Weights of a small image classifier.
Model: 7.63M parameters, arch mlp_mixer, norm layernorm, activation gelu, patch size [4, 4], layers 14.
Rows from block 2, named by matrix and row number. Rows with one number belong to one neuron. Each number is 500 + 50 x the weight over the matrix's rms, rounded and kept within 0 to 999. All counts start at 0. Numbers have three digits each.
# fc1: MLP up (model.blocks.2.mlp.fc1.weight, 1024x256), inputs 0-255
# fc2: MLP down (model.blocks.2.mlp.fc2.weight, 256x1024, transposed), outputs 0-255
fc1.756:554482498474423484540498503567431503520475423379532452470542502488387497520410486414519562478464466437523456445576487429482562473577479570511520417438512527462527465524461438503543524461454524467544406409460443426556533450498528536576474447496539439534521421560449544462524465524558471494457482517573516445443544464562512502587493444521456571485502422477557507530505560621500608477471494547486617459520499426485503483557472534497553542567439519544583473604478454490487553543550456433528437504511483444528475494467416474542513558538564419435464518630429438585541483512507503379452464477513436487579422560474493522518486552555537522528489497497482481587534412482541529516559449516580515477464501494518509548496437506551445597487498550535493513373489506550532551528518515
fc2.756:497521455522538527540501467413531475503477535517546573519487529546591446515446479474529457486483548436503470569496454526472545548447432456506487464474425515601491543522464612488426551530570464498580444451543494590502544451518418551533429543469520489411588458591555550504510567510527512473524479571494443525463499554502501484490527444596461422408510537478575524459531598479399474555566509399492389487498470505484520493446425582462524544383503539559474514501522476486553451479427549536481456493431466538527391497402514483494491568425523491557574572505535530494520472530405476511573473469499505512518527497478469467501499482445510477466500505482485611407439449425554456543548561518484503496451490456528476447540391505507489474442478558502534553539508519455428614567488462
fc1.757:535505397458434513613561443433525416407638488638514468435556597466481543464495385558455420588438522543580602500473545454467409478555449601524471483532672480362423512455552603438618479527306412495504563446523589471415383547614527398457446358531426481540557513424513538625521500601483504547464414552512457588450460598614433364599449471363500535391598426512665458542522514514567698498577535452561463477501556430485456474499530465605504432523563500546465607512498498544508623383505411393529530477483432421474605492539443451507488424526525542592550449500465362391399359464480538430576495432596493478689450518467567581358474504520551575503516565483624514593445497449507505444494553582520509567550326531470476534558389444495501529564479522467555516500526363491470384497492544
fc2.757:574588460393364504568398535515492520550509548455445421508504465467510413604547474454667508605482541577477452563371537511588641565407525518502442548411439409476458482537577542647561435439508548611556520478484502445493479554423591491461557526522624530482541443509496516452545560466423585562457515496388455562548433417496491477464388556419624558374405375494482643557592592536496579517509477391408521510428471423631452555488494501369426395658532523522431429590370593430445509491501551448436451544495583586504520568324519470595446508458518531521544501521628519524451535490479452400499424405526441453469425576414525509567502554521456448561570429507575679409565291520490457544460523498458417454494477352671489444403513459490636625534577502571468648546522537534492506499443384
fc1.758:449534512491415481531423524359474502523504599568587504466499527521368332357545525430500434509329500479492516590525572418551523506431615579434434619288554450582373346437597354501592545449575367571571409479397459434470449656502582535324574444413625532494406429450530506523548501537562466453414535468549451442405566496503603435621466430493588437500500557517511619518542509344595483430574440637552563513477561434543564428541489443530544415377486534590457589457513456588552364486590471435553558310632517518644454529446420489473568399443465524614649585476390582542518460533471508419600617579458536597477589488459518492522513582476562408511409505537371444623584601475524437389513496495474529523493536445566565401435693423439526455467530510581612470632503439473551580533455552
fc2.758:452567657512395452453511419528490600484416336539490495570357578440428484539479387447447380479473477564439476543447512526491362427467391505419434637450404562397547518509567517396680594562429417540365462492490540452359382566458476528498430472494451454494596432412523481554605504595536571403487532513600491516395538611547465436537464315638489523637467679453434566472468495431502487533520378506557517564482489494590484420553702443523668293475587553512566679508351425508559488494514486608523404586462457539500476473413412564440530487545369513369534430507537567495436495486511423578551472550549495497549480390433496451531436499673485381515457526443452584583477479548451563409619491534564585495532526512537491391471508616537487477466559504589358493656502535736525717368442455
fc1.759:479495468432547515518432470401516467503494483526447515506472566532505544552444521462526526482527543571525430538550490536526504458557490514549476498518522507421477391440528481515536483492474520485498504479504528520484508508533521516541562512499477563489520484476531522519485463504509433447468543483504480536432480504474472476434519478602469445494462512516400514533435478506514491655536459483576493530484469528500528422455503476541528452509540423493535532537471480480488542512460418502496524564526513523506512502548490466395571521548479417513498456487444546503480485551534494477557500501536513472563558475512524466507486565513482455531506490526488388604541510488498524510504531509527404464514449501555527496470432471525564504467471520492469476466563456558509471439499544
fc2.759:451525513550491481519481551544484520513516552551503475482467555473464486527471475423454479543525480504534506478505525445512453493496492458493496525522517500564511535509478525529478532449516466526478503477535430497459471516509503506513422545451516443536513502556482556486536513541534478523493458527536485578487473423539538524502513469444523493549521486444525497478465521407524496438491500527442429452467513535489453480496501491472459561577472477455480445486506479486528469516554515570495496478429527583476494531465502496511424528503448522578480515459497471520500515461455522536524495528511485444551481437553440505473533522526508509546512541454564536447541535535525460485537456509431507578471564459490524543535447511494537555451435596511460554499499532461492507507484483
fc1.760:544481493543506459505449478497584509555469428477522554419513485498478360477586541514566555575579621472448466512583595465440570557487559448485513558558469551513326517555552465447538492433542638514434570516551470467634508473626556480505479372467459453434489429548503566521525509492565580430536376488388448469469462490449449448453565520320471534647573491488557563592403480495392517540397499464542558488414528523558553545451474595614570548494525518488504620595537549501512590519366593463531523407443543443491481418676445572518638492534441419596549510379487506363578464573372466432454584434437494513405569403537480621555367457534423488561419459484695574407613393472361516504586379498498597444505556503511397572575443422543496389522460558534509411456519458534265481555501381
fc2.760:435501552563576581513431495538415489432494525416630521560573402486594492448380534435494432520615562459535517482424466676396509457503392461510438550455592565379386577581561514537480582492515503540552508503558468486504579413343518531519486472498479486491490429611411433389532570492490521559477533454489395516533471429529380477400522396560440551405529540533599512622402578495434457584591540626508460493454499486550409490577419553506586478498456518539509460459480525619599569515534528377517560438480374484476545563508539429479500455514525515507532484595519483583532492408414494462544565551430551563437495590494533550501451441546434502593446453470506560508471480571516528552497532507502437478481517563427445527460548529572441573520506462475504599484395334414431664428441504
fc1.761:500445502558643467423456600522476549545475499488504463572601457483556477513543496446419505556498411488432486540459576572491594503550572460371467536448511497548571407458502431566498422515413446565474471566487534481404544472499551546509421516579491470495559502439556438526538599578475464495595560573483463575462499440549575538439501560550492435448527474504450426473537426475511431536526473423483537414632547600387490487450447409546387469540538516524549516542385468509460447489509446444539455440536506473533376440582472462380478497432506405459501419497560556455490621542456470573542535355505465556527437527476524480508403583546606440542515588561518540581457507503616481432483568445474434475520544578526555430587476599576489488517508398508458553533414485460569475495525551
fc2.761:503512539545428539504493425538621503516443515461614405528488456509510572502437522511489558531481517510487516517471613435525505531518480520559504417594474604438495621581503538424423392383413409545381449489474450509516482485526502525512407537537423536490464514443478517538551548390353498526529513450461494562497583561402487369568623540583461623494471504454417549520447436545528643444516522579540543539520412528433506489403441476433617478505484477403427420361609509411523520562566568463461437422551516561467505431407549611623482429429447457584575509428450586450461569550527551490404489538531482504583452562496560468515509485442402426540543470413598562538541495564467545582470426519559496496451563449463476540555503427394492426579478614455479523478615577424497614527522398
fc1.762:554510490441532481518506558511553461478528472483526550472474507425522490518442533510460448541489464513514478524486614535492493533416463539564482529540601434441501450501539427485477482567523510561444524435490496537540539507478531498584415524492593462556504485512468463481584507503524481534526517505463502452491535489476469478454485483448483499471495469501514536478494460501518456519451566534494541461484483372539439501590468549475577521470484517430439461482484487483514558453446488485471500503496557501560518464537550507510447569561521518553485473593396491536558530520506608501488462502560477518542515498486538447504492482503496511502545475522480511510427467514449461438450504501486564469504489503473437461508519478493543451561523574485496572433489414516523513495508402
fc2.762:454516584509500529492386451479487526520591515520538509520457547487476442521567460494476540545439512392498507498481426488515508457532483475517510443512454563492538505515542452593485540510505456466612428478485480485529536499579444461431471494459518513449531567478445460486532478509446497489475505451424513493471512475526516542407601516532458436434518467521464496438521449543558537541529495461523526468502497575496611510490486524485475458520555447514530571463523536553459487533563542475515596531527413567457541496500506457393568481501483486518485547505509528477475458543489484564493456456423531532539487472529443493506557443507498510491535574437542475635565485443500508532523439508532402544522464493488563592490419452494488540477532484492485508431525502515467490505509483
fc1.763:492544529499585423590470454486539581563388515485404520375541522498508480550507569513435464402515401534437512484466439446563539461585532594614462594538562454491435524551463493450460418440467607593502607596561586449503473592607542561581606554425393384450424495525585521505575604428426399451461560484458532535476352461454508459426375474482483449596427410540484375544497409633438561486516503453476472512571561479485550515459536576494436547667442529605423455472545542557383645464556466445526457466500513534424520448485542533439506393489529613504511501499465493499539487414560410473424538527556466449580591505642484556554502455451595546590454556440492534391527617440368569472477475380505528465377498470458508484599444459501545508497576499573408569549375524468527447577371466
fc2.763:532539570523556565496568457544409491540468492490425448398542483499409377433386446450521606423336451566439542544498492442592527348593467525501481501475509363473479754525584526469512398465559521495639541458485389485421513590652472579446427533619450540475418579445460558516579456465607596376454454575538458533531511419341521490367587492432519575600478583422578522454568496436555493452442435584467572542430429566529587458583477610426420470547430377498625560466475498475472429535431468546494592603559506400502509522514425433462495497400503401480499585460518648642520481512427482524471507425505519530389509457462514515523527558516473483474386366527419369532476486527422637513441550482542524478488476556456611664538582569434462485493516457485614567445437608509526575578428490
fc1.764:536467480449528471495550452469527526479488541514496502501482509498505462487484480500478488419525498573552470472569517535469479518505571481523506477525456469540566496519510468491499463468451459491522472489525531511561527501484501516485497492483526506454498489491510534549575488526444486494513554558476481492514525506480447522580516547483522471522451493442493491568470509517509472503564512452454563495472499506522501498532454500487509467546526521507521486521467492500489468497499518528493477539491536524463532535514456513537506503509483472446485463500480486500518513552507455500507539435425481478499512480514497487451503481499469551507502516519530518481460486498469496491524516462498487450505518495482495515468523539515516545544438537427476478497508495524457508466505506
fc2.764:489495568521485472492470528540489486513530488484506460520532452588496456542483511478514493480503485524488509469465509448461459553578532485530547517515501503564527511519445487484481460498556587532508494519484527488477554501504514517486491539464515459540482501505469458533490579511507446526500474514486489491444501496511529504528524507515468476511498473513506461507525562523491454393534527488508498481562460495496504579499555547463502548535553436510451488535502544407501477478502461482525460479490483525519500518525509582519494519460574543510551487535540559471464492499510492491498533471527459483496501555479494472491483515491486515520510569509474481536469485511461508493477475495484467520503488537478447497504459519469451465435500496532514473523492481520542507493525501
fc1.765:599525442467398626439359566555434427628440478579369609598477514396383607492528463392499498488528625504569491520434563509478452518639397485581537507390408525567584480451457450391552665473540402515397422506533592411392476530486488515539510480507540395446571504467674532510505461477486593552498483501492571546375608495453301506605456522488408553456584544475460629519490521500525566463553466394465542526379577501454459493571504538369560569376526548464417519527463496477521540405572511536540485533561533378573474506574537452463387495484500509506383511695469489485522344552367645453459597596458472412458610495442496356500473554346611488668471601521432472503495458417548506473461534408483626508568471602451503549442435573557504548428406523498500504516547496482523587535606388
fc2.765:492552429415541413384417510486499578512490492506473578477444454577538420522480513504443330526477463530521550450521436535404402396493577506566371374491725404625604497413517386493571473536509437542498550542487463579500531499481558432537706465654511446516471489604459487470381483510451454403505485510652519416535496433493578499501660535517545524525486457534554472468579446557538519574444423565525403483440474623473399560451469500457546427480581566471502481454578524574490507461433483481518512609456488423529495512500527486550569457408646563469555523569465494416494524529599600466636492550373521508444382499445520521518623519607448496541562533418485592445542473526526583507607507491545581462576476542558674550576477510520345502469499374454543353489560374453497450558458514
fc1.766:465511460533464512514558506550455474453469466533492493472509570579492347539451528582485437521444420439557516468453607487462515512540496443479464499577487409436506458569398525535419523434536494501517491460458487524472546499527429580487492569489481582520473503487511541529465521501424471469482582564459489543566496460472543552591586514556463543451459505535484520419533553525451504458517504512484549461498483503524548466560441571524424485586471565599532564573455444484553482522530482378431433457427548475511523529464458534540397514569540496444517481474568487490458512469579447537557428540515504466447447448553464498580498543517538542439447566540432553473424516478532514512488518508507545433481500490472495515565525468577481457453567448490464415577532509530446529539464548
fc2.766:565494539450388547553541484501488522541457583467540479544549589482477437387549519482524539446542466510589533527466489549466421508410527526434494467512510618492459483533519525497599510490578525499447488445502473422463487492446451485471463477504478528483489502450522443484482486492517552515548468526479450511511494539522463527479478609454420573455467472487431481491487474472440472546513506539452532471524468489491471570500541452522548481445528427434548513581454481489512467548457488482574507533550423472519466446465522550497494541470550490515458441489503496449521454450434528509576442416419542517462492474452483473527526467515459431550476457502432499487465536386611418523446464593546528521505545561430589473520543489532494479472533523559498562555542489508586553538519517
fc1.767:524500517476467521509540538524451462454513493538551494549519548531453531503518481452482476486523425490500433470501565478495431528484523504508504466469461473450511522490474516488475495532529453527535499480581485460514533466506486446533471565529536470498480536489558492523436528468425523521430534522461542448558525509465492472517532514495425549433471483509563452467517527482510498508562554501490500559448472501518497492502496551453491496482511484549489523458474434475520494514494465538525532477471512456492528492539483449534507485543518486499462506507541525520478539550526511502566501494513490483534488501455473502484523491484507491442484452500531494498517472539557521467529537558516484450471493577501518528537530476559494490455498491531517418477481452534560470539488508
fc2.767:487594528515525526560541470541553509533462580498510548458547489516502450508457529490456509557506476487468473499479590527498482504481502478492480540510473509454526519466546553501529517536551532501426497501452549530516458526535457501475564501471519447521505538444476493513529519569420551550495531487548481510467527502477554460482548486434495519445480505510477510543503494428465512553501516543510423539490473492537537497482548469475551517403498498514487470533481480527452427501524481521505524488456445504556492502512507462498487534486514554470534469466494424553488431527468531553430493529497516450516515490493491508500490547528503447491523498487492520485511446506441456541496513516499434507478567490445516509588441502465477533480469499556474522502507473484510461472496429
fc1.768:536441523469488504622485501553521565487511527553482365453575477579569558517513564598424430444492365519488562575453555526590538437490526393561539516468588493597436495574558455514447431439434455564414536553506608554606516476554525485543583436530385590549389532561581519488346433519459477546562487463508487527448548509640414479465478523467627545523464572573488352483499400616460506551487571510563491470404504470324514466519570519442499438584435469498659496508489612440446493428460548499437525558493396487550565550461557456543478491520463436580449449467458465440499483538426548501550601591428537475377536541431440426462587473421475405386441571515532363617506511510540508568454445541492492435505428630485503435542483515634565491451471428449449381464447493496463552542424493
fc2.768:543477498410507438398550435494476423557563573509551527579460542484570496542619571534427542557452464536429524512510491587509474477516466515476544512421385456508405587451448477548456463447562480449577506501468373527518525527483491472520480481601578451450670428449431456566435510556547484513576465470426525492470450493485441482465511472518550497440430477501609504457491572580433415514529433497436454561579465601570530408553499523565580449529467463463402523472448492511522473486509402565519610494485435491519379519478521528500484556692437492537440549485485495440564500463456455517525421486461458545406487475423475424389622492589460508439551541561548617487567525482567520556412554458399458613474461613468489633536545363470472634471444449530472502437474449424524702530580578